{
  "model": "image classifier",
  "dataset": "cartoon faces",
  "train_examples": 50862,
  "image_size": 64,
  "crop_scale_min": 1,
  "horizontal_flip": false,
  "rotation_deg": 5,
  "cutout": 0.25,
  "targets": ["hair colour"],
  "num_classes": 12,
  "arch": "vit",
  "norm": "layernorm_no_bias",
  "norm_position": "pre",
  "activation": "quick_gelu",
  "head_dim": 32,
  "fused_qkv": false,
  "bias": "all",
  "qk_norm": false,
  "parallel_block": false,
  "inner_norm": false,
  "moe": "top_k",
  "num_experts": 16,
  "moe_every": 1,
  "expert_mlp_ratio": 0.5,
  "experts_per_token": 2,
  "shared_expert": true,
  "patch_size": [4, 4],
  "conv_stem": false,
  "layers": 8,
  "width": 128,
  "positions": "rope",
  "pooling": "class_token",
  "register_tokens": 2,
  "mixing": "cutmix",
  "label_smoothing": 0.1,
  "loss": "cross_entropy",
  "residual_init": "none",
  "optimizer": "adamw",
  "lr": 0.0013,
  "beta1": 0.8,
  "beta2": 0.99,
  "eps": 1e-10,
  "grad_clip": 1.0,
  "steps": 10900,
  "batch_size": 96,
  "epochs": 20.6,
  "lr_schedule": "wsd",
  "decay_fraction": 0.4,
  "final_lr_fraction": 0,
  "warmup_steps": 540,
  "weight_decay": 0.1
}
Rows from block 2 of a small image classifier, named by matrix and row number. Rows with one number within an expert belong to one neuron, the router's apart. Each number is 50 + 12 x the weight over its row's rms, rounded and kept within 0 to 99. All counts start at 0.
After each expert's rows are labels from the 100 images, of 14976, where the router gives the expert most weight on average: "responds to" is what is common among them. Only what is clearly more common there than usual is listed. The data: cartoon faces.
# router: router (model.blocks.2.mlp.router.weight, 16x128), inputs 0-127
# up: expert up (model.blocks.2.mlp.up, 16x64x128), inputs 0-127
# down: expert down (model.blocks.2.mlp.down, 16x128x64, transposed), outputs 0-127

# expert 11
router.11:41 58 51 43 72 58 66 46 57 54 32 41 37 68 36 42 58 52 34 43 41 40 66 44 48 42 52 44 38 52 30 41 29 32 49 43 42 43 39 71 70 55 58 71 47 65 47 39 47 53 33 44 64 34 40 41 37 33 61 43 54 56 52 40 54 45 56 48 54 41 52 55 40 60 39 58 55 69 58 67 63 46 52 64 51 35 58 64 57 61 60 46 71 57 54 65 41 26 42 58 57 47 44 56 45 26 57 46 33 59 63 23 70 67 54 34 74 36 30 48 75 40 65 55 69 34 34 57
up.6:50 30 37 40 39 43 22 48 59 35 38 67 59 43 67 69 52 53 63 43 74 65 57 86 70 63 52 58 40 59 60 63 54 51 37 64 57 55 53 51 49 59 53 44 39 46 57 45 50 53 62 55 48 67 41 58 58 45 39 39 59 45 31 35 50 40 58 78 54 54 35 31 65 47 63 59 43 54 43 48 42 29 16 37 41 48 45 58 53 51 60 47 39 37 43 27 43 60 44 48 53 71 48 58 66 44 47 44 69 50 52 76 26 58 54 64 33 54 41 63 42 45 39 59 43 64 63 51
down.6:66 52 48 55 43 26 51 54 70 43 43 72 32 55 56 43 30 48 50 27 42 58 58 60 67 47 29 61 63 49 53 52 65 39 51 50 55 59 45 60 44 54 33 32 39 33 61 60 63 68 64 55 39 66 27 65 34 60 36 77 43 75 41 35 47 32 52 59 51 56 58 42 39 53 42 56 40 41 47 25 44 37 51 29 41 43 63 50 48 71 38 40 25 50 66 49 38 63 46 66 45 58 47 55 58 60 51 38 63 68 56 62 21 49 54 59 53 44 35 60 60 51 55 50 65 41 51 36
up.7:64 62 66 52 39 28 29 56 18 55 51 30 67 38 76 37 51 61 43 67 61 59 62 67 49 44 44 51 72 46 62 51 49 47 53 51 32 42 26 43 47 29 57 48 28 61 58 39 42 64 62 48 51 63 51 43 48 62 46 36 38 50 66 45 57 65 43 64 50 51 57 27 37 58 51 58 58 46 26 61 31 60 37 25 39 41 63 77 55 39 46 49 56 29 61 51 40 51 58 54 68 44 41 62 29 46 46 49 40 58 45 44 56 27 50 61 41 63 56 66 34 46 52 58 54 49 64 43
down.7:65 47 28 41 26 65 52 49 69 59 57 61 52 75 67 46 50 65 52 78 40 66 60 54 65 46 47 55 45 50 44 57 68 50 56 41 31 78 60 53 51 47 42 52 51 42 55 44 57 46 53 71 54 55 44 45 25 45 42 55 60 55 52 55 63 46 37 50 48 20 62 35 47 40 43 38 34 49 45 35 60 58 52 39 37 38 60 31 65 36 44 58 41 50 42 29 47 44 63 68 49 83 46 62 51 24 48 30 56 42 75 58 36 47 61 57 39 39 52 71 56 40 56 39 56 30 44 45
responds to: red hair; beard; long hair

# expert 7
router.7:50 55 43 55 60 62 28 44 46 37 52 59 36 32 42 49 38 68 31 50 47 68 33 57 61 50 47 42 48 31 46 32 77 78 67 55 56 46 38 36 54 53 55 47 34 65 57 46 48 30 67 44 33 47 31 39 49 50 46 62 45 40 52 43 74 56 44 38 35 46 64 40 56 56 55 54 48 46 50 63 44 49 50 57 70 30 53 76 40 61 65 56 60 66 55 39 40 68 72 62 67 68 33 54 65 52 46 24 46 55 50 65 41 26 61 41 37 43 61 70 48 53 31 54 41 47 47 36
up.0:60 47 53 12 58 52 65 37 56 41 62 71 43 52 41 51 41 58 42 49 35 52 46 50 60 53 37 52 42 39 57 53 64 52 59 43 59 79 40 46 49 53 56 34 69 52 58 57 34 17 66 39 49 71 53 49 59 44 45 72 44 58 38 56 46 39 46 38 47 53 25 57 68 16 39 53 36 50 42 49 37 49 55 71 71 39 40 46 53 69 61 60 64 73 61 47 31 65 44 57 47 50 52 53 47 57 41 42 66 71 48 68 54 42 47 36 58 48 52 56 38 47 26 59 39 63 34 39
down.0:49 58 54 44 55 46 37 51 51 35 58 66 47 51 53 48 57 53 63 66 32 48 47 28 71 57 43 59 47 38 55 46 54 74 49 46 34 44 43 39 37 47 45 62 55 66 53 54 22 25 45 28 43 62 58 23 55 36 46 44 49 63 43 61 49 43 41 22 47 42 44 45 54 40 45 47 77 46 62 59 58 73 49 77 67 42 50 51 20 57 59 68 74 50 65 52 72 49 37 47 66 28 50 45 53 46 57 48 63 49 47 34 53 61 34 36 56 54 67 50 56 30 65 54 34 54 65 59
up.1:51 38 48 18 43 50 43 39 67 40 39 59 78 54 58 47 59 34 64 37 61 52 50 43 74 53 27 41 42 41 65 63 55 57 46 53 52 28 50 50 50 54 62 47 40 48 47 35 53 34 32 39 52 42 51 67 71 36 54 57 60 22 44 46 45 35 61 64 49 56 38 49 56 44 56 47 41 82 51 45 33 47 48 66 34 46 35 53 54 61 42 79 27 46 44 38 54 63 42 52 40 44 52 37 66 40 60 46 69 41 65 66 66 68 38 54 49 60 47 38 28 46 40 69 49 51 65 62
down.1:18 58 58 33 66 36 61 54 46 59 37 40 42 81 57 49 49 41 60 59 50 62 49 56 32 69 63 46 72 69 30 62 44 56 51 51 54 39 38 54 48 51 58 73 46 58 60 44 57 57 62 57 63 44 49 51 41 57 58 57 47 44 34 49 44 45 57 30 55 20 53 59 49 31 66 31 60 44 56 50 32 61 42 37 59 64 19 26 75 58 57 39 56 52 61 57 51 54 39 47 41 46 57 43 38 35 33 58 39 70 59 67 58 49 32 52 68 43 47 64 55 44 50 32 63 50 43 66
responds to: orange hair; beard; hair: long hair; yellow hair

# expert 10
router.10:41 39 55 53 74 46 37 41 54 39 46 47 60 26 41 30 55 58 27 71 51 65 33 62 59 69 50 55 54 41 50 51 58 60 76 46 59 55 60 18 63 47 59 42 37 47 34 51 42 38 52 27 35 37 53 42 45 63 57 48 67 35 51 47 58 75 32 51 49 64 53 21 45 41 48 44 36 49 57 44 40 36 47 47 56 73 60 78 42 45 52 62 63 47 57 62 46 56 67 60 60 35 53 54 60 56 58 51 54 49 63 62 36 28 64 41 43 42 49 76 47 61 45 27 37 43 46 60
up.6:55 55 48 39 40 50 47 42 61 29 24 58 48 64 28 68 55 39 55 50 45 53 67 60 36 72 41 54 43 41 47 61 48 38 54 53 53 36 53 70 66 63 67 57 47 43 30 70 58 67 45 38 47 33 64 55 44 66 53 45 52 47 40 50 58 45 23 36 59 56 31 45 59 58 59 42 45 61 65 34 53 41 22 56 50 72 71 64 55 46 45 47 62 46 45 29 46 52 48 23 41 66 87 40 66 32 61 62 66 41 55 47 47 57 34 44 44 49 43 53 61 62 60 40 57 50 67 60
down.6:47 63 69 55 27 54 44 72 34 64 58 56 73 46 43 43 44 43 56 80 40 42 46 71 58 50 46 36 77 56 69 44 62 35 63 64 44 49 47 50 56 59 57 56 18 47 44 54 55 68 48 57 50 79 55 41 55 54 61 58 53 48 43 62 35 45 51 61 37 66 38 42 34 50 67 56 53 28 27 47 41 45 45 56 44 41 46 57 42 36 55 31 66 31 51 32 55 67 50 22 54 42 43 40 64 42 53 41 56 44 44 24 44 29 46 45 57 66 63 50 39 37 59 44 40 61 59 45
up.7:53 49 39 47 38 66 61 54 59 67 44 61 51 58 37 53 48 57 59 38 42 54 63 58 41 53 57 52 41 31 65 52 57 50 53 46 50 46 49 51 67 68 62 46 40 59 57 53 68 60 24 39 59 52 50 49 49 32 50 59 53 49 34 51 51 34 62 63 35 46 47 36 46 32 39 64 40 53 52 28 35 29 43 87 26 73 54 46 40 58 55 63 36 46 37 48 45 47 55 64 39 56 53 22 57 55 56 52 73 43 91 45 69 48 52 28 54 75 47 70 39 76 48 61 48 53 54 46
down.7:68 52 46 54 63 42 56 47 80 47 64 52 37 62 42 33 52 53 30 32 58 49 72 46 56 49 59 40 48 35 43 69 41 40 72 27 63 42 46 53 42 55 51 53 70 39 27 43 48 54 53 50 37 44 63 54 43 58 66 52 41 44 58 56 48 39 56 41 45 31 48 65 40 58 44 35 59 78 57 62 51 77 59 62 50 36 52 54 59 25 60 64 51 77 35 48 54 14 45 37 35 47 69 43 48 50 45 40 33 56 34 25 55 52 47 49 65 41 42 49 58 50 55 29 42 53 57 60
responds to: grey face; bald; a mohawk

# expert 15
router.15:50 54 59 50 34 53 52 65 38 37 46 63 53 51 44 64 56 54 50 67 47 58 36 61 40 48 52 54 55 59 53 59 52 52 70 70 48 68 42 32 36 54 41 35 62 43 34 60 53 61 63 73 31 56 57 52 39 60 50 44 35 42 36 55 26 45 24 61 66 63 46 41 30 62 60 36 67 28 44 45 45 45 41 30 42 58 55 67 45 42 55 55 49 37 44 34 59 57 44 45 43 68 60 53 39 54 39 68 48 39 35 68 43 42 66 76 34 31 75 61 43 83 42 45 36 69 37 57
up.0:30 53 42 30 70 53 34 58 40 45 51 56 63 62 46 34 57 36 46 59 70 46 45 58 49 64 55 65 46 36 43 63 48 45 28 55 60 39 49 48 72 50 78 61 34 66 60 34 21 29 45 34 47 43 51 40 47 14 56 44 62 48 70 35 46 70 60 46 55 73 43 43 55 44 60 60 55 51 57 58 59 55 36 53 55 69 31 55 51 44 35 21 57 46 60 52 54 46 35 62 66 43 38 37 55 51 56 39 54 56 57 45 49 59 36 21 62 55 47 53 49 26 50 55 45 50 65 54
down.0:49 65 64 40 74 37 63 45 52 49 44 58 56 55 53 41 49 36 49 66 33 30 67 41 56 65 41 46 61 50 33 51 36 49 49 43 35 32 58 46 50 41 54 66 55 69 62 40 26 25 51 41 51 49 47 48 41 25 55 48 61 55 38 63 44 71 62 33 42 52 44 45 53 32 48 39 58 61 58 65 35 67 57 48 65 53 46 55 41 69 38 57 61 61 74 75 46 54 33 58 45 30 32 45 47 45 34 57 68 66 52 40 63 60 36 22 71 66 56 47 56 41 58 44 48 31 60 66
up.1:29 47 44 24 78 47 32 56 40 52 44 58 74 54 44 40 54 34 45 64 61 42 42 49 59 60 40 66 47 49 48 60 42 51 44 60 46 38 34 48 68 51 76 56 43 63 53 48 19 45 49 32 48 39 57 28 55 33 61 47 43 37 67 33 48 71 56 37 58 74 40 43 66 46 67 60 61 56 50 59 39 55 46 67 43 50 46 58 41 51 50 35 70 53 64 66 42 44 35 64 51 32 44 38 60 53 71 42 49 57 50 41 52 57 41 15 66 58 49 55 52 25 48 59 49 49 66 62
down.1:41 64 70 30 67 49 60 53 47 42 61 52 66 47 44 43 61 47 41 74 34 30 52 43 60 62 50 53 48 55 42 47 44 50 49 40 38 26 56 42 54 42 53 70 60 77 56 28 18 26 47 53 45 47 51 38 41 25 58 41 46 52 49 70 38 70 55 41 45 50 34 50 51 38 48 44 67 51 44 70 44 67 62 63 68 60 43 54 40 73 43 51 63 56 68 68 45 49 31 60 54 33 35 41 47 42 38 53 62 53 44 45 60 52 44 20 77 59 54 61 66 42 50 44 54 35 56 47
responds to: yellow hair; beard; long hair

# expert 2
router.2:69 37 50 37 81 40 46 45 39 54 34 48 59 25 52 29 51 65 32 59 72 68 42 59 53 43 52 49 53 38 57 34 60 51 58 42 58 69 52 37 56 37 40 32 35 45 52 55 60 51 65 40 40 49 47 58 55 54 51 50 42 43 55 63 51 62 39 50 49 62 43 27 43 36 41 55 43 40 42 45 42 37 46 54 49 46 45 74 37 51 54 48 53 58 61 49 40 75 76 68 64 48 53 59 46 67 50 49 38 60 51 75 47 09 64 46 42 40 44 89 42 54 29 54 56 53 54 44
up.6:41 30 22 48 46 70 43 46 78 39 57 61 48 41 41 53 62 61 47 24 47 35 38 52 58 63 67 54 48 39 37 43 53 75 47 55 61 44 57 40 49 66 53 52 37 25 37 44 69 43 53 39 56 30 58 57 69 29 61 55 58 46 45 51 45 42 52 62 61 55 41 67 56 57 61 57 37 43 71 34 58 32 68 63 42 51 42 52 41 48 71 44 37 52 40 38 65 58 47 33 33 47 60 33 64 42 72 61 74 40 46 50 37 60 35 41 57 44 50 21 67 57 52 52 44 55 66 40
down.6:38 75 62 45 43 49 43 32 48 36 52 51 51 57 54 63 40 71 53 56 34 39 29 50 48 34 49 39 54 33 75 43 52 52 54 59 60 66 45 36 65 47 53 59 66 49 58 34 93 52 50 44 34 29 62 48 41 73 59 61 16 34 60 74 30 50 49 37 67 38 52 38 33 49 35 60 59 35 71 48 48 52 53 66 45 65 58 53 45 55 47 54 69 55 60 62 53 42 56 49 52 61 43 61 45 61 38 41 51 49 62 57 57 36 45 44 70 54 51 55 42 39 66 51 46 53 36 30
up.7:50 69 39 55 58 68 65 36 61 38 55 61 36 59 38 37 51 60 64 57 28 43 71 35 47 56 44 71 31 56 38 54 48 44 42 33 35 37 65 59 57 69 67 64 60 50 65 53 45 35 27 48 67 44 44 53 49 28 55 56 68 41 54 55 34 54 40 54 49 49 57 47 52 42 41 43 26 68 61 36 65 46 54 63 51 59 55 25 49 50 47 53 36 43 36 55 33 35 52 40 42 46 60 50 64 34 58 56 44 52 86 48 51 68 73 28 78 44 48 39 56 68 50 58 57 48 57 46
down.7:54 49 53 33 45 52 17 48 54 36 49 47 70 45 39 43 50 48 52 62 50 37 22 58 73 57 48 49 64 33 43 45 76 58 54 76 51 60 37 49 50 56 58 46 42 39 28 60 69 53 61 49 47 27 58 39 53 74 59 54 26 56 48 62 50 50 39 51 63 53 51 51 28 72 73 60 52 40 31 37 55 54 43 55 45 24 65 55 35 50 72 52 54 34 51 54 33 54 47 33 67 67 68 59 47 39 57 52 45 44 36 61 28 40 50 60 52 34 49 49 41 61 52 36 72 52 54 45
responds to: orange face; bald

# expert 14
router.14:52 22 38 51 68 52 53 48 54 51 48 50 58 19 47 37 48 72 25 63 63 67 30 50 46 52 68 52 47 29 50 49 56 56 62 44 69 65 50 28 53 39 59 42 38 49 41 52 37 37 50 36 43 40 47 50 51 57 44 45 57 48 74 59 62 72 34 36 39 49 53 35 45 47 38 57 46 33 46 41 40 35 61 50 66 68 48 57 30 34 55 54 63 57 56 50 49 69 70 67 75 38 48 59 50 56 47 54 45 47 57 70 48 18 63 38 45 51 68 74 50 53 26 54 34 48 53 55
up.0:47 44 37 38 34 49 41 30 65 36 46 57 54 52 42 58 54 46 73 28 41 42 80 56 55 55 50 70 27 27 53 48 52 71 31 39 37 33 49 53 55 70 64 52 56 35 49 48 51 53 48 38 53 49 59 53 45 48 51 40 58 27 44 59 56 35 35 60 44 74 46 37 60 62 60 60 28 62 68 32 41 49 20 64 33 57 61 32 53 62 71 55 40 36 27 61 40 48 46 46 47 49 58 39 56 51 52 60 69 55 56 45 46 74 41 48 54 48 37 27 59 54 56 59 62 52 65 39
down.0:52 54 44 64 43 56 55 57 52 87 52 45 43 68 64 56 48 54 42 43 37 67 81 46 46 50 62 44 55 36 64 57 67 60 54 27 66 60 47 51 46 49 36 28 25 31 50 52 48 67 61 28 48 70 51 53 41 31 50 73 48 64 51 37 66 44 53 28 38 34 61 44 59 12 50 51 58 53 55 43 49 58 56 46 52 34 54 41 49 38 36 63 41 40 37 51 67 46 67 45 39 58 62 46 37 51 55 40 60 50 60 33 30 57 54 53 43 64 55 41 31 45 65 43 32 48 36 52
up.1:68 60 36 39 30 50 42 31 66 34 59 48 45 56 39 50 50 36 61 26 34 36 64 44 76 68 36 76 28 33 58 46 46 50 40 35 42 31 65 49 61 74 58 57 57 41 51 58 69 41 51 27 46 48 54 51 40 50 58 45 62 49 50 62 57 52 30 59 46 64 57 47 53 58 54 73 32 59 56 39 55 44 40 66 51 54 68 45 48 63 66 52 37 37 30 48 43 62 51 47 41 53 67 34 51 47 63 58 74 50 59 43 44 73 50 44 47 55 57 20 56 58 59 46 64 39 59 32
down.1:55 30 41 54 45 45 44 60 45 89 44 60 49 71 66 61 45 54 60 42 39 64 62 54 50 43 59 42 54 46 65 74 62 53 60 39 71 63 57 39 26 61 42 26 20 61 49 47 43 46 58 35 58 58 59 39 49 51 31 53 60 53 41 36 66 50 55 48 29 52 57 53 59 46 41 30 60 65 59 40 38 66 56 28 45 43 67 42 60 32 36 61 52 50 37 45 72 37 55 51 44 51 40 54 41 64 60 41 57 41 46 33 47 47 55 56 42 58 42 37 37 35 75 67 62 60 38 73
responds to: green hair; bald

# expert 6
router.6:54 30 61 41 77 45 46 50 45 47 42 36 66 22 44 31 39 67 21 61 63 54 45 57 49 52 50 67 48 32 54 62 57 50 51 54 46 62 52 29 63 43 55 50 35 45 49 46 41 43 53 25 46 49 45 54 50 48 52 39 53 45 56 57 47 70 41 46 51 62 39 24 36 49 47 47 51 31 38 44 47 42 56 50 46 72 42 79 28 41 29 52 60 70 61 70 48 71 67 62 73 37 60 60 41 62 47 52 50 47 43 70 51 19 53 50 59 53 54 80 52 53 42 51 41 41 62 50
up.6:77 60 49 55 28 50 56 41 46 30 43 36 63 62 36 35 51 45 67 52 48 26 63 56 47 33 32 58 27 36 61 58 52 45 49 58 36 33 52 64 66 79 69 46 46 41 58 47 56 39 27 52 48 52 46 62 47 35 49 58 58 34 37 47 37 51 55 73 42 48 49 40 48 55 52 78 47 45 56 44 45 41 67 70 55 72 60 37 51 45 47 48 26 53 27 47 25 50 77 54 52 56 45 36 38 61 51 49 62 41 58 45 61 61 41 56 52 77 57 44 45 66 60 65 45 42 51 38
down.6:50 32 32 50 54 60 43 49 47 67 64 36 35 66 63 38 40 66 56 61 80 71 52 67 49 47 48 45 61 68 62 58 48 63 48 67 61 69 47 76 62 50 46 43 68 51 42 64 49 43 55 60 55 51 64 51 57 69 53 45 65 45 56 40 44 41 55 54 71 48 40 39 50 58 42 35 49 45 58 55 43 46 53 23 44 49 35 36 49 18 43 44 44 60 55 53 63 64 38 54 58 80 75 51 33 39 41 40 55 51 68 61 55 47 63 61 35 45 36 58 42 33 49 57 40 76 23 50
up.7:61 54 43 69 39 57 45 54 61 47 45 42 66 61 36 55 37 40 78 47 50 40 81 55 55 32 43 54 34 46 58 51 55 49 53 46 43 33 45 65 54 71 76 50 45 29 48 51 61 38 21 33 61 53 55 73 60 33 58 63 56 48 48 42 43 48 61 62 46 47 39 67 63 47 54 76 30 39 41 45 45 29 63 67 39 59 61 41 55 61 45 47 49 44 28 46 14 44 65 50 42 54 59 27 40 53 55 55 57 50 63 37 56 68 28 53 52 70 53 45 45 63 59 54 54 46 58 39
down.7:42 37 41 60 46 62 42 39 36 67 61 34 48 55 60 44 33 55 27 42 52 66 37 62 45 39 54 54 39 55 55 67 52 40 46 72 75 75 64 58 80 40 40 45 74 63 36 44 63 43 76 67 26 48 42 47 52 64 55 39 61 39 58 31 60 49 65 51 58 54 60 46 54 59 57 47 47 53 46 54 52 50 51 44 50 50 37 52 43 27 33 30 61 60 44 45 48 54 43 52 55 75 71 45 44 41 58 57 34 49 47 72 55 39 50 72 36 63 37 45 28 31 52 36 57 53 31 41
responds to: grey face; grey hair

# expert 3
router.3:52 24 41 58 69 49 41 49 58 44 42 52 61 24 47 39 45 67 27 50 63 72 33 52 51 51 65 48 49 37 54 44 58 64 63 49 62 59 43 24 66 39 63 46 36 48 49 51 47 29 53 35 48 42 52 57 61 55 39 40 55 44 66 62 63 72 38 40 36 46 63 33 47 51 40 52 45 37 50 45 51 29 55 51 61 55 40 68 30 50 45 50 61 55 57 48 49 75 79 68 72 39 42 56 52 52 41 46 45 45 54 70 43 12 66 45 43 47 70 73 42 49 32 58 39 48 59 53
up.0:47 45 32 39 52 40 50 61 39 32 70 53 51 49 52 33 48 44 68 51 41 16 46 47 75 53 53 60 36 45 39 41 43 54 40 51 44 60 55 51 51 57 46 61 51 23 42 35 71 47 65 50 44 38 50 56 60 28 56 44 69 36 57 52 25 56 57 60 62 56 34 58 56 58 46 66 44 53 70 31 59 36 56 56 63 64 42 36 57 64 60 28 29 51 51 50 64 69 50 39 49 60 48 35 67 72 75 53 58 65 46 47 45 71 64 51 31 40 58 40 74 57 50 40 64 30 51 46
down.0:60 41 45 66 78 47 46 39 50 29 71 33 40 37 52 31 48 41 40 51 71 45 59 38 51 50 57 52 24 19 41 52 52 60 45 47 50 41 46 55 56 48 51 30 71 52 29 52 25 38 72 35 39 42 60 64 38 37 66 49 56 52 59 44 46 60 53 24 60 86 33 52 51 59 57 57 59 56 41 47 53 52 40 54 39 17 36 69 37 56 51 53 38 69 75 54 62 54 46 55 65 32 57 53 38 60 60 48 48 53 47 51 53 47 40 55 58 42 46 36 57 46 37 60 48 65 48 43
up.1:70 46 31 35 33 52 61 60 46 45 64 60 67 58 40 38 64 51 60 43 42 33 66 51 41 38 55 84 34 30 44 66 52 34 38 41 27 53 48 63 63 69 55 43 53 35 38 43 55 47 47 52 56 28 74 62 59 44 45 32 71 42 63 50 31 44 50 55 49 63 29 30 55 45 60 53 38 64 38 40 60 42 52 57 59 36 60 41 51 46 42 46 32 37 38 35 39 49 65 43 58 53 46 29 42 48 67 65 61 51 55 28 64 66 53 45 60 45 55 36 68 64 53 66 70 50 54 45
down.1:42 32 42 62 69 39 54 47 70 59 62 59 45 56 51 63 54 68 46 45 17 58 62 30 63 39 53 34 22 41 55 41 40 48 51 51 54 68 53 42 51 72 45 56 60 62 58 27 45 44 75 46 44 43 34 50 43 44 48 54 53 33 46 52 59 41 66 28 45 63 61 53 78 36 37 45 45 66 47 45 49 62 50 58 61 32 62 49 45 62 36 41 54 54 21 40 54 23 33 53 43 41 56 46 59 52 62 40 26 42 50 32 55 46 63 44 45 35 34 73 66 41 50 65 54 48 45 57
responds to: bald